From a checkpoint of a small image FSQ autoencoder.
Model: encoder activation gelu, encoder depths [2, 3, 3].
Training: soap at rate 0.0017, batches of 384.
Rows from block 4 of the encoder of a small image FSQ autoencoder, named by matrix and row number. Rows with one number belong to one neuron. Each number is 200 + 20 x the weight over its row's rms, rounded and kept within 0 to 999. All counts start at 0.
After each neuron's rows are labels from the 100 images, of 14848, where the neuron reaches its highest value: "patch colour" is the nearest of a few named colours to the mean colour under the peak; "top examples" is what is common among them. Only what is clearly more common there than usual is listed. The data: single toy objects rendered from many sides on busy backdrops.
# fc1: MLP up (encoder.blocks.4.mlp.fc1.weight, 480x160), inputs 108-159
# fc2: MLP down (encoder.blocks.4.mlp.fc2.weight, 160x480, transposed), outputs 108-159

fc1.310,191,212,193,245,151,191,247,159,206,243,185,236,191,212,189,223,220,174,218,185,164,202,205,212,213,184,186,209,204,209,223,218,193,206,215,196,197,250,223,236,177,230,172,218,208,163,221,204,202,176,171,193
fc2.310,193,214,193,182,224,228,231,224,225,204,211,210,207,244,212,180,215,216,187,192,191,179,200,196,194,203,193,230,160,197,215,154,195,160,215,200,234,214,204,162,210,228,213,199,178,145,192,210,192,173,192,192
patch colour: black
top examples: yellow

fc1.137,196,212,222,181,177,180,197,191,186,188,204,201,205,183,217,209,191,235,220,223,178,239,175,237,205,168,172,216,194,179,214,174,219,218,195,198,205,195,199,200,205,209,191,174,208,197,194,209,205,215,226,199
fc2.137,184,213,224,193,210,210,180,192,202,234,218,188,163,190,165,239,229,218,220,198,204,221,236,202,221,227,207,215,212,181,186,185,200,198,189,186,204,162,171,189,191,222,228,208,205,196,190,206,203,175,179,195
patch colour: pink
top examples: blue

fc1.235,222,185,193,244,194,158,181,194,176,191,200,188,206,195,219,187,170,194,197,171,186,210,206,199,177,131,197,188,193,198,224,184,201,180,182,199,186,192,200,212,222,228,196,186,181,221,197,211,176,224,186,212
fc2.235,236,191,199,236,185,244,185,196,224,226,211,154,179,188,201,161,227,185,199,186,215,192,157,202,212,250,171,190,176,200,197,172,208,169,213,211,221,185,179,196,193,211,228,209,212,209,189,222,231,237,218,161
patch colour: black
top examples: matte; red

fc1.469,213,179,188,203,204,179,205,228,241,183,200,178,231,199,206,191,229,242,183,198,177,210,202,195,214,204,182,186,206,218,218,190,192,181,143,224,224,185,219,207,184,206,176,213,198,215,200,221,210,196,159,198
fc2.469,212,210,194,189,179,189,184,184,214,195,207,175,197,196,238,144,212,183,202,170,204,179,215,164,218,210,201,231,158,202,201,171,204,184,211,204,179,196,220,179,179,207,225,231,219,229,219,206,223,195,199,167
patch colour: cyan
top examples: teal

fc1.465,195,202,197,184,207,208,181,165,203,198,168,189,175,189,197,215,231,224,227,197,204,201,214,189,198,216,207,170,194,216,188,203,190,189,207,219,187,216,224,231,219,181,208,240,201,227,203,211,196,194,194,207
fc2.465,192,219,179,228,200,209,223,220,201,211,211,185,243,212,168,213,161,210,198,183,207,208,195,160,150,180,210,205,194,217,196,192,179,182,186,197,202,220,223,169,201,211,179,175,179,239,207,192,211,165,220,182
patch colour: green
top examples: black

fc1.409,207,221,221,152,198,225,152,174,197,211,171,210,200,220,214,198,176,194,192,217,185,193,193,244,211,203,188,200,196,181,221,200,213,219,199,179,198,200,178,188,186,207,160,170,208,204,201,212,195,191,181,177
fc2.409,217,242,230,217,217,188,170,219,174,209,196,214,213,218,151,178,225,193,168,205,227,167,207,225,197,192,190,211,195,209,217,223,223,172,214,199,192,199,152,174,192,196,216,198,201,225,203,198,234,199,211,201
patch colour: white; yellow
top examples: yellow

fc1.208,180,222,210,205,229,218,173,189,193,226,209,206,187,232,206,222,168,210,144,221,204,201,209,204,169,192,188,206,207,172,167,180,195,173,209,257,178,216,226,231,188,198,194,194,225,196,210,162,225,170,218,178
fc2.208,198,206,186,216,212,214,183,187,209,219,207,188,217,223,199,180,224,192,146,178,205,174,220,193,177,189,198,185,192,179,184,207,169,174,222,267,165,199,225,169,179,199,163,219,192,222,215,227,185,176,200,228
patch colour: pink
top examples: green

fc1.455,159,208,187,217,199,214,179,191,202,224,207,166,210,177,186,197,182,206,206,187,198,202,183,195,223,219,215,161,215,174,171,213,204,197,207,193,227,243,197,193,183,198,162,170,203,192,202,224,193,236,206,203
fc2.455,174,186,182,195,183,182,205,230,184,237,190,170,187,183,191,168,200,200,207,175,200,204,232,178,238,178,199,245,195,200,202,186,204,228,210,203,201,211,209,173,202,167,196,220,205,226,184,229,193,202,184,214
patch colour: purple
top examples: blue

fc1.292,168,186,170,204,227,186,192,220,196,222,186,191,217,194,212,204,233,232,184,200,191,178,194,187,203,186,228,206,183,187,197,193,201,191,198,222,208,231,217,192,191,174,185,186,206,195,212,209,240,239,226,206
fc2.292,174,202,183,218,186,221,186,221,188,219,199,168,197,208,204,148,173,214,187,181,212,182,201,192,213,181,200,226,246,188,183,183,217,190,175,206,227,224,230,177,209,178,210,234,214,178,215,217,174,245,200,212
patch colour: blue
top examples: blue

fc1.40,180,233,215,179,176,221,171,198,181,188,226,205,159,212,193,208,210,182,207,191,207,232,180,192,219,148,228,236,164,200,214,156,235,221,234,200,230,223,188,210,172,204,200,203,156,186,198,198,228,207,184,205
fc2.40,220,222,200,195,194,189,165,174,217,203,208,197,205,213,219,187,208,162,202,190,186,203,196,222,210,269,205,214,204,189,227,182,204,223,185,190,195,228,202,186,172,212,191,204,185,223,211,225,199,195,168,166
patch colour: grey; pink
top examples: purple

fc1.211,182,172,200,207,235,241,235,214,204,193,247,202,185,193,188,208,209,220,197,184,173,173,227,195,232,197,196,179,205,212,182,182,200,200,191,198,187,216,212,198,216,194,198,213,186,234,173,211,238,207,235,206
fc2.211,196,203,232,205,188,171,191,211,215,220,162,202,217,205,180,223,220,225,196,199,227,189,174,207,196,174,204,170,191,192,210,195,223,256,209,188,181,214,215,204,205,193,169,195,175,211,189,185,201,212,217,226
patch colour: white
top examples: green

fc1.204,163,188,206,215,178,176,195,196,165,174,184,188,231,191,213,204,179,240,233,222,176,176,182,199,213,192,202,195,202,196,203,183,199,210,192,222,226,206,192,189,207,219,205,214,196,195,217,200,191,199,204,183
fc2.204,189,182,150,207,202,213,199,213,201,241,208,211,199,189,191,165,216,204,234,184,191,176,192,232,190,198,192,213,202,229,193,184,215,185,194,194,222,213,208,208,203,220,197,193,221,164,209,239,195,235,205,230
patch colour: green
top examples: teal

fc1.191,191,202,174,278,172,179,203,205,232,207,219,185,186,169,202,210,230,214,217,229,185,174,192,210,184,208,202,211,257,209,155,217,212,199,200,178,166,232,206,206,201,206,177,179,212,177,211,227,175,202,229,191
fc2.191,204,188,173,171,174,235,191,185,171,208,193,178,230,171,174,192,176,186,216,151,197,173,231,197,205,173,187,204,185,207,171,178,245,204,199,179,251,212,202,178,212,192,195,201,188,182,193,216,203,234,195,206
patch colour: purple; blue
top examples: blue; purple

fc1.363,196,214,208,242,181,211,193,200,208,201,198,215,210,238,191,212,183,193,202,185,170,186,197,215,178,189,248,226,198,195,243,197,188,192,184,194,213,199,169,189,214,200,186,223,192,186,152,185,219,182,214,162
fc2.363,178,228,208,180,223,169,241,217,201,161,182,200,193,224,207,199,233,223,173,178,218,229,206,195,229,194,193,224,154,206,193,190,207,198,209,207,202,200,197,224,194,196,204,188,209,201,211,194,212,214,195,210
patch colour: black
top examples: black

fc1.291,195,179,206,220,161,202,195,189,196,196,219,210,194,195,197,209,169,194,195,170,246,199,221,216,196,208,181,185,216,171,180,172,190,218,214,205,183,234,183,202,182,224,221,214,205,192,193,214,215,174,216,160
fc2.291,186,189,199,205,213,207,205,213,206,194,183,217,193,173,198,232,209,208,209,220,219,194,170,235,216,167,196,199,155,159,161,176,232,209,222,228,172,218,196,215,173,215,180,184,195,214,213,193,198,182,218,231
patch colour: white
top examples: red

fc1.238,235,195,159,188,225,194,215,204,166,166,183,172,192,201,184,211,146,222,204,199,164,209,195,214,214,177,217,209,187,196,204,221,187,227,178,215,213,216,168,224,209,161,195,210,195,205,205,165,192,198,201,176
fc2.238,215,212,163,211,199,187,211,209,173,200,231,180,193,186,197,214,269,201,217,199,208,208,182,212,225,233,191,192,207,222,179,244,198,217,185,210,203,201,173,161,177,189,193,205,211,192,210,209,206,225,213,193
patch colour: green
top examples: teal

fc1.246,209,172,206,214,186,202,210,194,218,182,176,183,208,219,199,192,199,183,183,177,184,187,172,209,195,180,183,192,192,195,239,230,224,165,175,203,198,176,208,196,191,195,218,222,201,236,191,240,200,204,205,185
fc2.246,193,202,200,186,203,165,227,198,238,230,203,220,184,231,215,182,219,196,172,208,210,204,237,193,201,197,186,207,196,194,261,159,170,201,221,207,215,180,207,247,190,166,187,161,194,215,220,196,210,187,213,195
patch colour: grey
top examples: purple

fc1.3,199,180,210,218,190,167,186,213,221,204,235,201,234,194,170,211,175,188,190,201,208,209,195,216,194,227,213,205,202,199,208,190,161,209,199,187,203,240,196,214,171,204,218,194,248,217,210,203,228,188,195,172
fc2.3,199,172,213,200,173,221,200,196,182,219,195,210,212,192,215,181,222,219,169,170,218,229,256,253,183,189,197,236,199,203,187,172,219,197,217,207,196,216,219,214,177,211,227,242,177,182,191,227,226,183,212,213
patch colour: blue; white
top examples: blue

fc1.477,194,217,215,175,197,208,240,226,247,194,202,168,222,211,206,186,232,212,194,209,186,194,186,170,201,187,194,185,172,197,213,185,216,223,192,200,184,156,189,197,197,233,201,217,187,184,204,191,179,215,197,185
fc2.477,177,215,242,198,191,204,240,183,187,178,204,183,226,230,187,228,207,209,209,200,213,222,190,216,192,214,201,162,226,198,209,219,220,214,208,222,214,197,164,204,182,212,235,209,187,161,182,206,197,203,197,199
patch colour: red
top examples: red; teal

fc1.449,205,214,200,212,201,239,170,230,192,202,196,181,165,204,207,231,219,202,227,186,214,219,212,178,170,204,237,237,182,184,232,241,248,210,239,196,186,232,204,222,171,224,209,174,187,190,181,201,220,212,197,195
fc2.449,200,219,200,202,176,149,180,157,196,191,235,197,226,194,186,169,177,200,207,191,202,232,222,196,208,216,161,220,254,192,217,169,205,195,204,211,216,230,177,177,214,194,204,210,196,211,189,205,189,198,223,176
patch colour: grey
top examples: green

fc1.427,242,165,174,210,186,187,204,212,182,222,194,188,164,218,202,191,178,200,254,196,218,185,180,202,182,186,204,218,228,230,208,190,210,190,177,182,174,191,221,218,200,224,211,201,180,211,252,226,175,215,226,241
fc2.427,215,185,211,209,201,202,204,196,199,215,211,199,224,230,173,182,225,171,264,221,178,206,215,200,176,196,200,190,151,223,211,209,209,200,187,203,230,179,213,150,206,154,227,193,191,197,190,201,229,193,224,199
patch colour: brown
top examples: red; orange

fc1.207,237,163,233,192,170,209,175,204,163,218,187,177,233,214,184,185,208,207,188,208,193,208,189,207,186,181,147,204,198,222,178,196,193,204,197,208,203,178,248,221,182,196,227,229,199,210,210,202,225,183,204,223
fc2.207,211,207,226,207,231,172,195,224,201,205,219,188,208,210,211,213,168,203,165,209,227,182,195,206,196,191,226,195,168,206,237,167,197,194,208,215,204,212,225,176,165,179,216,174,181,198,193,201,206,162,200,179
patch colour: yellow; white
top examples: yellow

fc1.367,185,206,213,217,199,226,168,207,205,200,246,177,152,188,190,191,242,186,212,173,195,209,190,216,189,207,186,272,189,206,216,210,210,194,216,190,167,194,207,205,200,199,195,182,190,185,227,233,200,212,235,202
fc2.367,187,200,202,186,156,200,202,205,195,232,210,183,219,188,196,169,200,191,225,214,201,224,211,220,207,175,213,226,181,175,188,134,221,211,199,226,201,204,208,197,194,186,239,217,197,172,185,191,161,196,192,184
patch colour: purple; blue
top examples: purple

fc1.260,180,221,194,200,217,203,220,191,251,175,231,184,188,225,227,185,211,218,188,206,209,186,209,202,206,202,226,213,201,193,223,209,184,203,192,192,240,211,218,171,204,177,152,175,191,197,205,212,228,223,154,198
fc2.260,208,197,192,205,186,230,186,169,196,174,208,173,221,225,205,199,211,202,194,255,197,183,172,221,198,188,201,187,196,188,158,222,182,206,213,188,162,186,186,198,203,207,173,191,218,196,201,181,188,207,190,164
patch colour: pink
top examples: white

fc1.421,194,197,234,177,197,167,182,206,165,204,219,183,216,210,157,200,202,187,182,216,187,203,199,217,192,186,215,178,195,181,211,212,210,214,191,196,187,243,183,175,186,193,179,181,207,204,211,182,182,196,234,226
fc2.421,188,198,231,253,227,222,188,161,171,203,188,179,166,219,250,217,215,207,193,196,205,201,167,233,197,210,203,232,220,194,200,202,223,237,216,189,176,204,212,180,157,211,212,199,218,194,218,225,245,242,219,214
patch colour: grey
top examples: red

fc1.8,180,191,201,208,242,218,168,155,196,212,218,229,196,160,175,193,202,183,202,231,223,194,183,257,193,181,185,190,195,177,229,192,178,202,193,203,217,212,195,210,198,185,176,219,182,195,216,186,209,224,231,174
fc2.8,201,209,189,167,181,226,166,258,225,246,219,218,191,190,217,177,198,201,215,211,178,198,202,252,171,211,214,208,215,196,245,182,181,212,194,193,232,196,191,179,178,212,194,175,200,164,208,223,195,233,207,219
patch colour: green
top examples: green

fc1.96,182,191,211,211,208,175,247,219,217,216,168,219,176,204,216,226,172,228,188,211,216,184,235,190,225,187,191,181,222,174,185,234,219,198,192,182,188,228,187,206,213,189,205,227,166,166,211,169,183,210,217,225
fc2.96,183,191,216,174,209,231,247,187,177,168,216,224,226,204,204,174,217,203,197,204,192,204,183,221,200,241,201,204,204,193,187,195,223,228,188,216,191,206,152,198,199,179,188,188,195,167,210,197,206,240,192,228
patch colour: grey
top examples: white

fc1.299,185,204,215,188,212,244,241,200,176,234,183,198,200,250,226,184,186,214,183,183,224,213,174,203,230,177,205,207,205,231,200,211,212,209,169,217,222,193,222,200,193,181,181,218,192,212,206,194,196,192,229,199
fc2.299,213,220,241,201,220,164,214,196,181,227,210,178,206,224,191,220,208,199,184,192,216,226,222,182,199,211,176,216,190,206,208,194,221,153,211,200,223,208,197,178,201,184,206,172,148,228,202,225,231,191,175,168
patch colour: orange
top examples: orange; yellow

fc1.331,202,202,225,211,177,213,228,195,207,188,203,170,219,189,180,215,208,211,229,210,215,175,196,213,188,229,210,196,180,210,245,188,186,177,192,194,201,205,200,188,216,202,177,159,248,196,191,200,167,181,175,214
fc2.331,206,205,214,215,192,189,210,202,212,168,194,200,174,163,185,193,191,207,220,201,201,191,180,168,196,173,191,202,178,205,175,211,228,224,216,192,178,222,213,229,214,161,198,211,245,204,203,209,215,188,193,245
patch colour: brown
top examples: yellow; orange

fc1.425,210,190,196,218,207,192,245,187,180,211,168,196,231,223,192,183,218,206,228,230,228,157,207,180,227,221,213,189,199,210,215,217,201,178,187,240,193,199,228,200,177,214,185,175,173,193,216,206,146,217,181,205
fc2.425,184,190,183,219,197,199,207,178,174,208,201,225,182,210,197,204,226,197,225,196,226,184,214,188,213,220,181,229,192,190,216,198,214,195,190,222,192,195,201,217,205,204,206,225,226,169,217,206,216,217,189,206
patch colour: white
top examples: white

fc1.334,263,178,188,197,198,212,180,243,195,184,181,221,192,175,211,182,184,216,196,228,204,219,209,174,188,178,163,185,208,205,203,215,200,222,196,193,189,203,204,217,237,209,220,179,214,203,194,185,245,190,186,204
fc2.334,261,175,193,175,207,192,184,150,179,223,173,226,211,187,174,244,248,201,208,190,187,200,193,188,205,229,234,189,212,182,192,233,201,206,181,178,200,206,204,140,202,186,210,203,230,203,186,190,183,173,208,201
patch colour: black
top examples: black

fc1.41,198,211,205,227,169,230,159,167,210,193,191,205,230,199,208,201,227,190,195,208,165,236,214,216,193,206,191,186,174,222,164,214,198,212,170,220,175,188,205,203,219,214,196,215,171,203,210,247,209,189,195,213
fc2.41,237,222,207,211,195,199,190,230,177,192,215,210,240,215,177,188,204,226,168,193,186,180,186,211,186,186,199,202,207,199,219,180,196,235,166,203,249,220,203,209,218,204,226,233,170,192,180,201,184,158,225,205
patch colour: red
top examples: red

fc1.12,202,209,188,174,198,198,170,210,240,199,180,195,175,195,207,184,190,214,230,208,220,220,194,192,221,264,185,237,208,200,223,182,208,225,205,193,211,234,179,218,178,214,200,161,206,202,217,210,216,202,184,194
fc2.12,200,190,186,199,192,175,168,182,177,200,191,189,199,206,177,200,190,192,221,192,229,198,198,220,191,128,225,202,193,223,176,169,194,197,214,194,191,208,205,189,214,206,205,194,176,212,185,197,187,225,202,232
patch colour: pink
top examples: pink

fc1.428,227,202,238,172,198,204,238,220,179,160,204,203,164,219,225,211,225,206,244,223,216,201,200,187,227,184,198,197,191,166,241,208,206,197,188,204,208,208,207,192,194,205,184,228,197,164,177,194,201,220,185,209
fc2.428,202,205,188,218,232,195,234,204,209,182,181,198,212,217,179,148,195,212,243,194,191,219,193,180,195,224,210,192,191,180,212,162,198,190,180,212,229,212,190,232,193,222,164,212,190,156,195,214,203,240,215,184
patch colour: green
top examples: green

fc1.67,210,195,217,234,190,193,188,209,200,213,212,192,186,173,198,224,223,248,187,185,232,216,203,230,208,209,187,222,212,209,190,170,191,206,201,217,233,196,200,201,190,216,218,196,258,185,214,194,206,196,243,210
fc2.67,207,225,228,179,220,179,185,222,169,165,212,197,235,202,186,190,150,203,210,191,188,216,214,234,222,205,216,198,209,234,158,140,223,173,196,199,225,204,195,206,176,206,162,221,206,194,203,197,194,175,197,170
patch colour: purple; blue
top examples: blue

fc1.423,181,215,219,218,217,211,220,192,201,206,187,207,180,211,175,201,197,205,188,223,199,225,156,218,182,232,197,222,188,200,206,220,206,194,167,180,194,233,211,189,216,194,201,176,221,233,211,190,196,174,173,222
fc2.423,171,251,203,199,199,166,217,222,199,187,227,208,191,203,224,181,199,218,188,190,190,198,269,204,198,142,193,203,230,228,204,156,209,217,167,200,193,222,211,221,210,214,174,225,216,199,196,196,183,204,185,169
patch colour: cyan
top examples: teal

fc1.170,219,235,198,240,174,224,176,204,196,190,190,222,204,205,218,186,211,206,217,193,177,223,226,183,178,201,176,179,200,224,175,205,187,232,171,210,167,174,204,188,226,194,192,194,205,206,169,211,189,219,188,187
fc2.170,203,179,209,190,257,138,198,225,191,220,226,204,202,198,230,192,161,206,170,215,198,179,186,217,215,186,216,238,206,214,238,233,178,170,170,217,204,233,212,220,198,200,192,215,192,204,246,204,193,185,199,195
patch colour: pink; white
top examples: red

fc1.351,178,161,186,249,185,189,192,196,205,247,225,187,178,159,184,213,190,184,217,182,174,203,186,212,196,238,229,181,199,213,187,165,211,205,210,182,185,202,177,179,220,191,221,192,207,207,218,224,221,184,219,180
fc2.351,179,179,178,149,199,206,201,198,193,190,205,192,218,180,202,177,195,219,221,186,220,210,216,219,222,189,184,222,177,196,215,169,211,183,197,162,227,206,186,205,184,190,221,221,213,206,177,202,192,176,189,211
patch colour: purple
top examples: purple

fc1.234,205,217,191,228,188,188,213,236,197,223,206,222,180,196,204,218,229,201,203,238,218,217,197,213,200,204,162,174,215,228,214,190,222,203,147,208,184,211,194,193,204,194,200,192,194,191,194,217,197,241,212,164
fc2.234,193,201,227,213,198,210,235,186,193,205,211,212,228,200,198,206,197,168,198,230,192,194,201,254,194,181,187,211,151,212,202,194,238,205,218,193,217,185,188,203,198,200,226,188,183,168,163,196,216,220,196,194
patch colour: black
top examples: red

fc1.474,210,178,156,165,219,244,165,198,202,222,153,188,198,215,196,192,206,193,176,194,239,154,202,209,203,211,200,191,207,229,189,215,209,188,212,225,192,192,208,229,168,222,205,218,221,183,209,192,231,226,183,183
fc2.474,233,165,193,229,171,168,166,189,209,251,186,187,205,191,179,196,220,178,174,182,208,175,211,201,199,145,205,227,203,245,189,170,218,201,207,226,188,207,216,176,200,194,183,192,194,191,197,222,207,206,206,207
patch colour: orange
top examples: orange

fc1.447,224,220,179,198,198,219,193,220,171,190,201,199,194,200,212,193,207,198,236,207,196,219,204,178,218,208,180,199,202,162,162,214,203,219,245,217,189,236,198,203,222,234,192,217,184,201,186,184,199,198,183,185
fc2.447,209,232,199,242,209,203,179,166,148,151,204,231,216,206,208,208,200,239,239,189,178,203,196,215,205,212,212,193,211,165,206,208,222,232,194,223,181,225,192,199,200,237,196,190,201,214,179,197,192,166,181,224
patch colour: pink
top examples: yellow

fc1.442,206,201,195,175,203,172,227,211,195,210,177,222,208,190,189,191,212,214,214,199,225,193,177,222,197,157,178,186,199,231,191,156,220,202,175,170,196,186,177,165,186,232,225,251,194,162,194,191,195,205,208,187
fc2.442,205,183,194,217,188,225,236,162,185,183,187,201,193,177,247,189,207,207,204,226,196,185,232,215,194,220,214,231,196,216,190,200,214,168,181,175,195,187,169,222,206,202,196,154,181,173,186,217,204,193,167,223
patch colour: yellow
top examples: yellow

fc1.228,226,181,225,192,140,215,244,221,183,233,225,176,168,197,170,200,198,211,219,190,232,195,222,238,209,202,211,205,191,181,211,183,213,143,197,184,186,185,216,191,237,213,203,191,227,211,184,198,204,180,195,185
fc2.228,190,200,180,196,209,209,179,178,201,227,197,161,156,193,192,207,228,186,190,183,187,214,208,177,222,180,175,237,188,168,169,176,216,196,210,194,183,214,213,186,178,178,195,219,207,201,196,253,222,180,207,173
patch colour: black
top examples: orange

fc1.124,199,212,215,168,225,220,199,214,188,196,180,157,197,229,207,191,174,191,186,222,191,197,191,191,211,218,216,179,186,216,187,212,196,201,192,211,209,221,229,203,178,194,188,191,173,156,230,195,140,237,186,211
fc2.124,180,187,212,233,178,169,204,206,196,193,204,192,230,166,187,187,221,191,188,187,189,178,200,186,181,168,168,234,196,240,218,207,182,214,159,222,165,197,206,204,230,169,229,210,203,182,153,193,236,210,180,195
patch colour: white
top examples: white

fc1.75,220,223,203,166,190,235,219,211,220,217,135,199,244,220,183,195,166,204,208,188,219,192,194,201,211,201,168,212,192,179,182,229,175,252,188,230,174,208,169,207,207,189,206,242,209,206,208,188,171,249,179,194
fc2.75,204,173,184,201,190,183,200,181,206,200,215,184,181,203,172,221,245,214,177,212,194,204,218,209,196,189,229,171,228,155,171,207,176,167,201,219,229,169,142,183,187,190,185,192,197,208,197,195,224,237,199,200
patch colour: green
top examples: teal

fc1.339,198,181,218,207,199,206,180,176,185,215,189,207,206,197,174,195,243,202,226,214,201,192,200,168,190,211,187,204,198,212,204,174,191,196,175,172,219,204,181,178,218,210,226,286,184,210,201,191,196,221,206,203
fc2.339,203,227,224,179,179,168,218,243,201,187,217,222,178,198,217,205,161,204,206,211,186,204,201,176,183,199,232,204,215,218,190,205,205,169,201,152,197,223,192,215,194,244,210,141,224,225,227,225,222,234,187,164
patch colour: white; cyan
top examples: green

fc1.385,187,218,204,215,215,152,225,172,258,229,197,193,223,202,193,202,217,199,172,202,234,191,192,196,196,177,152,213,203,200,196,205,224,205,221,207,175,230,214,215,177,207,220,224,206,227,204,211,181,190,222,215
fc2.385,202,187,194,160,215,255,246,212,199,172,194,201,186,193,218,223,201,205,178,228,191,217,211,213,190,212,187,208,164,186,189,169,211,201,211,238,189,205,196,222,214,213,228,152,186,228,182,180,224,187,193,231
patch colour: green
top examples: green